{"train_examples": 101725, "image_size": 48, "color_jitter": 0.6, "norm": "layernorm", "depths": [2, 2, 5, 2], "widths": [64, 128, 256, 512], "target_momentum": 0.99, "init": "trunc_normal_002", "learning_rate": 0.00085, "gradient_noise": 0.3, "warmup_steps": 780}
Rows from block 2 of a small self-supervised image encoder, named by matrix and row number. Rows with one number belong to one neuron. Each number is 128 + 32 x the weight over its row's rms, rounded and kept within 0 to 255. All counts start at 0. Numbers have three digits each.
After each neuron's rows are labels from the 100 images, of 14976, where the neuron reaches its highest value: "top examples" is what is common among them; "lies over" is the class under the peak. Only what is clearly more common there than usual is listed. The data: cartoon faces.
# fc1: MLP up (model.blocks.2.mlp.fc1.weight, 768x128), inputs 0-63
# fc2: MLP down (model.blocks.2.mlp.fc2.weight, 128x768, transposed), outputs 0-63

fc1.266:114160164137142106142188109100144055109127125164151128091077149063126104133178124144125123124134121131116143145071152074125089137218130173121149076154134086149122112154092158081137121102106175
fc2.266:083193115121089104117118081141089097120164140145197124163120111152149100079139170080126084143138088130109167110170142132094139036136122101106109161126120135118171092113135211111132133120190137
top examples: looking left; surprised
lies over: eye

fc1.609:135086143122117097142126157109113078117077114192131144156038143194133098128104069195094097145131103088109167140126145115088134075089138162166152126114117072127111068147111140128186072132167126
fc2.609:150136125205149093136090105110170115125188118148131100171092085114132144115141141154169097220128138185109145155127172092111134081138136120083096137132113168123152152184163178129108148159108193
top examples: black hair
lies over: hair

fc1.663:076186143135131146156127120128106130178128145140119122081110165165131146077149028119100120126059126071110133116177086120095134107128090098130078098109121042111165082149126144137129104119080130
fc2.663:127211128161115093140142137126050065098131123087174182172127172112166146082113112117099148117135083151090131095177093159133164143047083123140101119114152118081087119131180159141225108141182130
top examples: sunglasses; surprised
lies over: glasses

fc1.689:118131135207165097147156093141105092123088138071109144128116121145112140112090107131127176133154079113120164119122145129187151094125145179109149146098117058147123114162148138119199104040095149
fc2.689:189160132072070145133127133149121171188142152093165169146111147138187152086162081104100113086098068163124107080129138140135092089123103064077121070097134077122123171152130117118128143204161112
top examples: red hair; long hair
lies over: hair

fc1.387:123210108112118156174131106101141179067086043122141149113118132200096072164118121145109132133147121121164147103154171084122157185091103153115146088061121136134138079185165138129074145116112095
fc2.387:145078134125175169120141120103100129106064131191125113181105123185077120138112147128083074092109093177102131080137134132115108157122081077124139096124135176114116111132156109078068129107077049
top examples: red hair
lies over: hair

fc1.516:146143125113087155185106075119116148114061124154168194141099089126196092132094123137090073129146151122159127142146133213117091142182159140102173079144131142105120111147050153129130109110147174
fc2.516:132156076114181130149154115078119130119128102147159143126116105150194167131181101124055160077099097148098093153103136157141077121124140124124098145114167140120119176099136191179118115136042159
top examples: sunglasses
lies over: skin

fc1.565:158160055088135061126164106113100057080121160149094154144103132153146127115134094164107134125138117136014063132094127189114135144108153199153143208123114146154115122145123125111174128072092170
fc2.565:105113089134132156095164118098159160158135135149131110126097133172140181125157126094086139120158117131194128112158055131099153079145191114192131096111121136081137115125125158193208139113115137
top examples: white hair
lies over: hair

fc1.757:133105083107162138177151128128127124148122121155129149174113145085191094156115114096070179145153169120114147089088193132213110136125093044105136125132095063140080135151158120089105143088101109
fc2.757:144081075082174118132182141160137131149148136201090089120130113156132144125100104122143156201071153076116141069153156097093142080121147124136103076091161134072064043080120119152162104091138133
top examples: beard
lies over: hair

fc1.653:139180099150124139124093070128118089150111093134069105127000118145138136162156130097089133114160150108103092044155113166143123120159150156172089134120186025137135146148114109093098113139116143
fc2.653:126070159118173140122146176117165175099098100101106091138124178141127148179120163179118116129149085127117105116084115117170160153093093177053164070159120134108109173136176096128106138163239151
top examples: blue face
lies over: clothes

fc1.711:121124066166159112115111114109132125174074133097136077148130213127143094077107143147139139147126110162094151138105040142152182171219143118122101134078084129098135206115131147148125089098128149
fc2.711:183088101092127107158123137123104094056120119068120134169117132159133118145134191152127086170131137184104091124167118134109120105162149134153089120102116255149103144081130148129121162122093102
top examples: green face
lies over: eye

fc1.192:107112131095047091126123115128129127100119175107126114134126126144133104131143150079121081114082084093138181120157131206060124155096115127082066173129104110117158139132151124145153117105126153
fc2.192:159147120148159119127136140138116116095129148158140198102128143106139133120118105129122188145144172169103089173065069074149156116128135151143197081127179125120099149085207139135109110095159107
top examples: long hair
lies over: hair

fc1.423:148116116155153112182164156118108133131134118214134148095102114109161148113112127086110142156123079153057099110126140138164121144147081155153217132147109133121109167170054135101147159117188114
fc2.423:114179099103149093073151097123090182137158158136144211150099156129101122118149120099117077161135029133106140098154132070127138069126105176140135068111111113111110125094109102136130104186114133
top examples: white hair
lies over: hair

fc1.684:149159108135159146177088115115144151132088123133057113112112125128139147125099120100125135152174052182043140120065093156117115102183116115099098120104109100116140148172176177176148079177187130
fc2.684:064154109117135085099155157151073120201160060071112185110134175056102104127115148123120168153151118103087149144087147117136086156123135147142077107153125154131129120098131115109112130062178122
top examples: looking right; surprised
lies over: eye

fc1.165:126140109141114119167188151123118127092130072103163089113156100146109182155109132109112094099110117116108098066164204174133123173171144150115123128099115102099090134173105122144088072114100139
fc2.165:197144206140140152113113113135156146061127148120108139132152103101109134121139120143181137140158123121160123083129090146203084220183089134129187119123194171143147094143117142150150087164145134
top examples: red hair
lies over: hair

fc1.517:150157179150112103210062110143121139115138093213114126076066103121133139183137105080145131136089157103167105087133179161082157094152128118104145143133168128183167129185125093136134112147065133
fc2.517:178088098133147151137097145057143131143094124107135106113095142110075116146112094139171098138104179084153101085143113117119173109149182132145131135081152187143133152141172130192059136116112136
top examples: black hair
lies over: hair

fc1.691:139152125092131159169114129105088110172133126129133100109122077115153072142063169142125096100123158172123100122113125118142156158159189150199205127123114147034151107161153188112116136121139152
fc2.691:064144212151139115159153119114180074130159068130158144134130150110122123123168142117141193112144110124105139135116129132137203151120131086156088108090097178183179167172122109160170102093138145
top examples: green face; surprised
lies over: skin

fc1.571:164175185162129155113055053151023109090059166104151138112088117186093118124106140143085161071120120136156165076129152171129115123124126067140131178084162086153069136171069104134186124116132142
fc2.571:181163150151139133131111117122113115168146149146158120110163107086112116151122125133181129138168117074107150120159077121091142147018127093098174095156056142109154141142116170172116146124183151
top examples: blue hair
lies over: hair

fc1.241:089115060139145104144141150178123132123155131154129144121142165131156134058153142128098136115182104137065180132106126136187164144138129131134129088138074108046124147130143149104139149100176144
fc2.241:133117127104148130139101081061134139125106117145130128166030113158103126152132130107147090130129122121149173081222107178102136104154106141111064144153129130158131098204119131175152093106055127
top examples: green face
lies over: clothes

fc1.48:127101093252054122119123145123139163081115083122109143120126105132119115133124108111049115089115125129119131063086161149124106095101130143100127138128062116085141147130078141088118077151121157
fc2.48:119099055112134138149133060146148172141158097139140154190134126124125167108099121110092130136167115113143103121153133140122128086126126051173098099092150098115115198129130173160103159132107154
top examples: beard
lies over: clothes

fc1.338:100145112080121126151135097146125111117127133157103171127124113112163074137173123157104135078127126106116163092090198160127112164169147101138089124154143148143163115147127077093159129142100141
fc2.338:115107076092114140090062151132076162201157103115135112132124099153096138124156163126106088148119149121133164124082139088086160135139050114129105147086106055124081148137088117162094138112077156
top examples: top hat
lies over: hat; hair

fc1.123:132151169152169166119124151049130083119097112128107133132030142170106097147117126147135109093096062112084109131131143157133153025070157160165102136106147123131151126133129118124148125118119162
fc2.123:128129080157120094138116141161138175115191142151129136065150099142115175102147141064100131158134137113158145148125142145152163108154216129180143124160108134137174117106098180082139138087102169
top examples: white hair
lies over: clothes

fc1.762:114137122131136130115131088079126172162143135137101106147082160127151177094153125116066118098146068167060171085112132124177129147127177104119125105116108102112152192151119190082173080056123132
fc2.762:069175154182089162129158159129102148122110088133099223152088219106126208169116093138141181198126104118141090170111100145139148129185127164058120109146144138150104137141092118129139128164094106
top examples: looking right; surprised
lies over: skin; eye

fc1.70:060148120187153086119181107120116119128128114193199156201111096102125063123105114112051129108111070153122133101133156147130153093164107148122123085128129066137156214158058089183183098106098099
fc2.70:074176131108066122069151114123069165091140142145082140190137145141173153145084108126114149148097130131085148048104116122140129115205111086110119115159125089108140134162087162144113173106115162
top examples: laughing
lies over: mouth

fc1.320:151149158112101179122038070122139113159143158129138146152140091071125123135126117119126106162194162156124181123141085208139171091172120169096126108114137094168058125179072143074163112124144124
fc2.320:127130152149112117077146121130067127114151114152111117137109112093156124071161131186133103096111112144193125161146144119190135145097069125106148134147123140150247059148170194128184074141161135
top examples: beard
lies over: hair

fc1.343:124164152114145132151140174170157144162067151110102127096117142172147126097162148120076143070147135138064127133089141124060103096168165155152114133118156132196156109162114149102207146122130149
fc2.343:082126175199093120168099172145139120169137112113082153122145110111142107136114138113076086164063117125057169100070163122118139130123134130140156140171091165155156102136126205116127097205077163
top examples: looking right
lies over: eye

fc1.640:152157125164131128172134091122109137140123092163122193112103178138158144096114103118034164131129114110150164135136185153126180057146134134124114125110130097096150173146122185169155105073224186
fc2.640:131110108078161120092172087098104105125108128151137147153141128134112084161176162051091141135136116128091121201156116152155106152125182170101135178165126116135109166169102178169166111144136093
top examples: laughing
lies over: mouth

fc1.230:063174138171148180151089116078135122164112114141085126076129122139123094114128173181121159119163114193077149091122061128118091101189129119161055124097116134072052059136118150155147066129121169
fc2.230:154126117113166094137122186122089164105089156129186121148121130073121190085157077101119138173115128089140154159170097127155077175114176132055210143087109150075097142119244147139105117120101168
top examples: sleepy
lies over: skin; hat

fc1.363:091106107127106138134141126121152100102113162189101162123136149130133089090147138070067153115147094164126113150070147142125113085134152099133030084155136136128162133133128202076122073120121120
fc2.363:163130109182082147147125103134128069170108143130109143142089091123156098125102068198164112126098122127108139138126151119198127160148136120119064071095133162125115136150097141165083113140069129
top examples: looking right; laughing
lies over: eye

fc1.33:135120120129090157146111127125167177123120131139089104075071116106100194127158146116134117183130100140155174025160135099113144158109109116134174096102140111163176080172149160162137151129157150
fc2.33:157113093130123167142091107129126156104084126108098126107099195110082130132120052150147083120079091155074114074095117165056135133103095131122091103150123096116142141164127130173138160105122125
top examples: laughing
lies over: mouth

fc1.411:132119145077142139122129124124095129148117122161149135112122121156217125139103118182121111110126107149046064128129159133112101119135143190118159171140108090121040143145128174124121213024127166
fc2.411:108137122146160158138111121104122151130137126124153113118130120129144157054133187102124088105155128174112125109122129110075163132188162124155090103040132117012192126115087115132136063171134156
top examples: top hat
lies over: hair

fc1.256:172090080097151100137173089131138108143166145145104155166095141107115085189106147130141090146136187125068129136125115185142198100126124088198121149139089124131157188208060097145128144111120159
fc2.256:121116079112142108106160112178072107134057188111134175110137158141119154122061168123140168152134070145170133114130206092132090152145127094110103141104160084178106162202130117133122079141171183
top examples: looking left; surprised
lies over: eye

fc1.194:088134020167130127153128138093137099112088105092068123065110135115156198114096124172109153125171158146108115084173076137206110114119146134096065131122124104168152118176125173108105136157123103
fc2.194:140129156126133109153113077104120161149122083170135065122124126134120138101159165145156174143145098121086089137054120066165121120115148069113133142130093148155090140171141143165118141072157133
top examples: surprised
lies over: eye

fc1.432:084127118129110082101192188152128197104148084183105109169129162075143142114182141168126100075134152052120172088103120111111113079154142146135066149100119084136128095157162126145123108130139107
fc2.432:070118106205132176131134162070127156083100068139166162114130158156109108113076163161138099158147114138172146129132128124092113149114182132117196135101102141174111132145144064182142109128179089
top examples: pink face
lies over: skin

fc1.41:125119073109147140175154166181165109073052086153114091163081123145179086122144198113108095156150166140085141083136147111153136150174147161149138123095105157142098127140072168114120159127133151
fc2.41:067137222100140157123137110124125107126175146130164147129127145108145127102115102162106123139084108111106108105139101085123071116160121157176093111117138120163027104151175138065091096127159139
top examples: crown
lies over: skin; hat

fc1.440:134171126150102126109100092137135116121075125115085117111000138147125154113132108121120121100104082069108125058101154140112093102130095129133122145088150057142107093148125108115127053126102146
fc2.440:132091117128150077128132112093122072051072151068139135177057203109141121144097129175133132130132107174101140072097085138103109103134136151139123124129105176119122162142167126163095106120131081
top examples: blue face
lies over: skin

fc1.654:178177151107107152116139092108089115130136133073165089180103082124151104132126127101119103149167106126119092104128098134106130071096112137115060170178079099147147087203133129123143096130093157
fc2.654:100141158090135097146178085113152138153113156093113131227046147142089126124084155129130122116116142103110131150056132044159143139149121154163094158118047116104083080145125152160138144119136116
top examples: pink face; sunglasses
lies over: skin

fc1.208:118107138173144099140124169074156144081156102118102166153066096121070116107147164155090168115104107101085150133162111109173115134116148129093121074153136123054160115185158173155144129101138062
fc2.208:164098081114117095134135134120163103198144103093167122140114126175120125193118138132082144098183153116081098083186170077137099160106137126133111114151092129117087112130110174089077166116124068
top examples: surprised
lies over: eye

fc1.680:092214119141076135104125103133143079197134109097162157106113114116160184106136179130113150124123151069126154109139119171114150117092174129123058048094122120133070121174043131117103132140147103
fc2.680:121132083101109102141089134096164163132118162088093042144130117159088130209162133109143074085140108098162131161147177145092167119098112107173125183164134101102101185121151134114109124153120131
top examples: sleepy
lies over: skin

fc1.560:134172134133121097123119124068098136163164135136160069124112119117099150102161071137112146108114097085154126114146135136127134063084163111133120099172105121152116063148126155111164139139129156
fc2.560:161095098128137109139114149089091116088077111077102122106146151114179094162206128152151160226164150141162102098113091080143119118165145177168128082112123142175140125125120137101139215129080138
top examples: yellow hair
lies over: clothes; hair

fc1.499:128129135092151128157142101135144103142087129069095176136129103154159136114094134155107142094146072110090205078084159150139141151126127157127093101086139103106079076155118125128124102165197109
fc2.499:140133158098144066166113127149153186150170222132155126184168094073101187136165133088145079111087132098185156091228090109133127100079091059136106123136088133139115126141125150140113125111078164
top examples: black hair
lies over: clothes; hair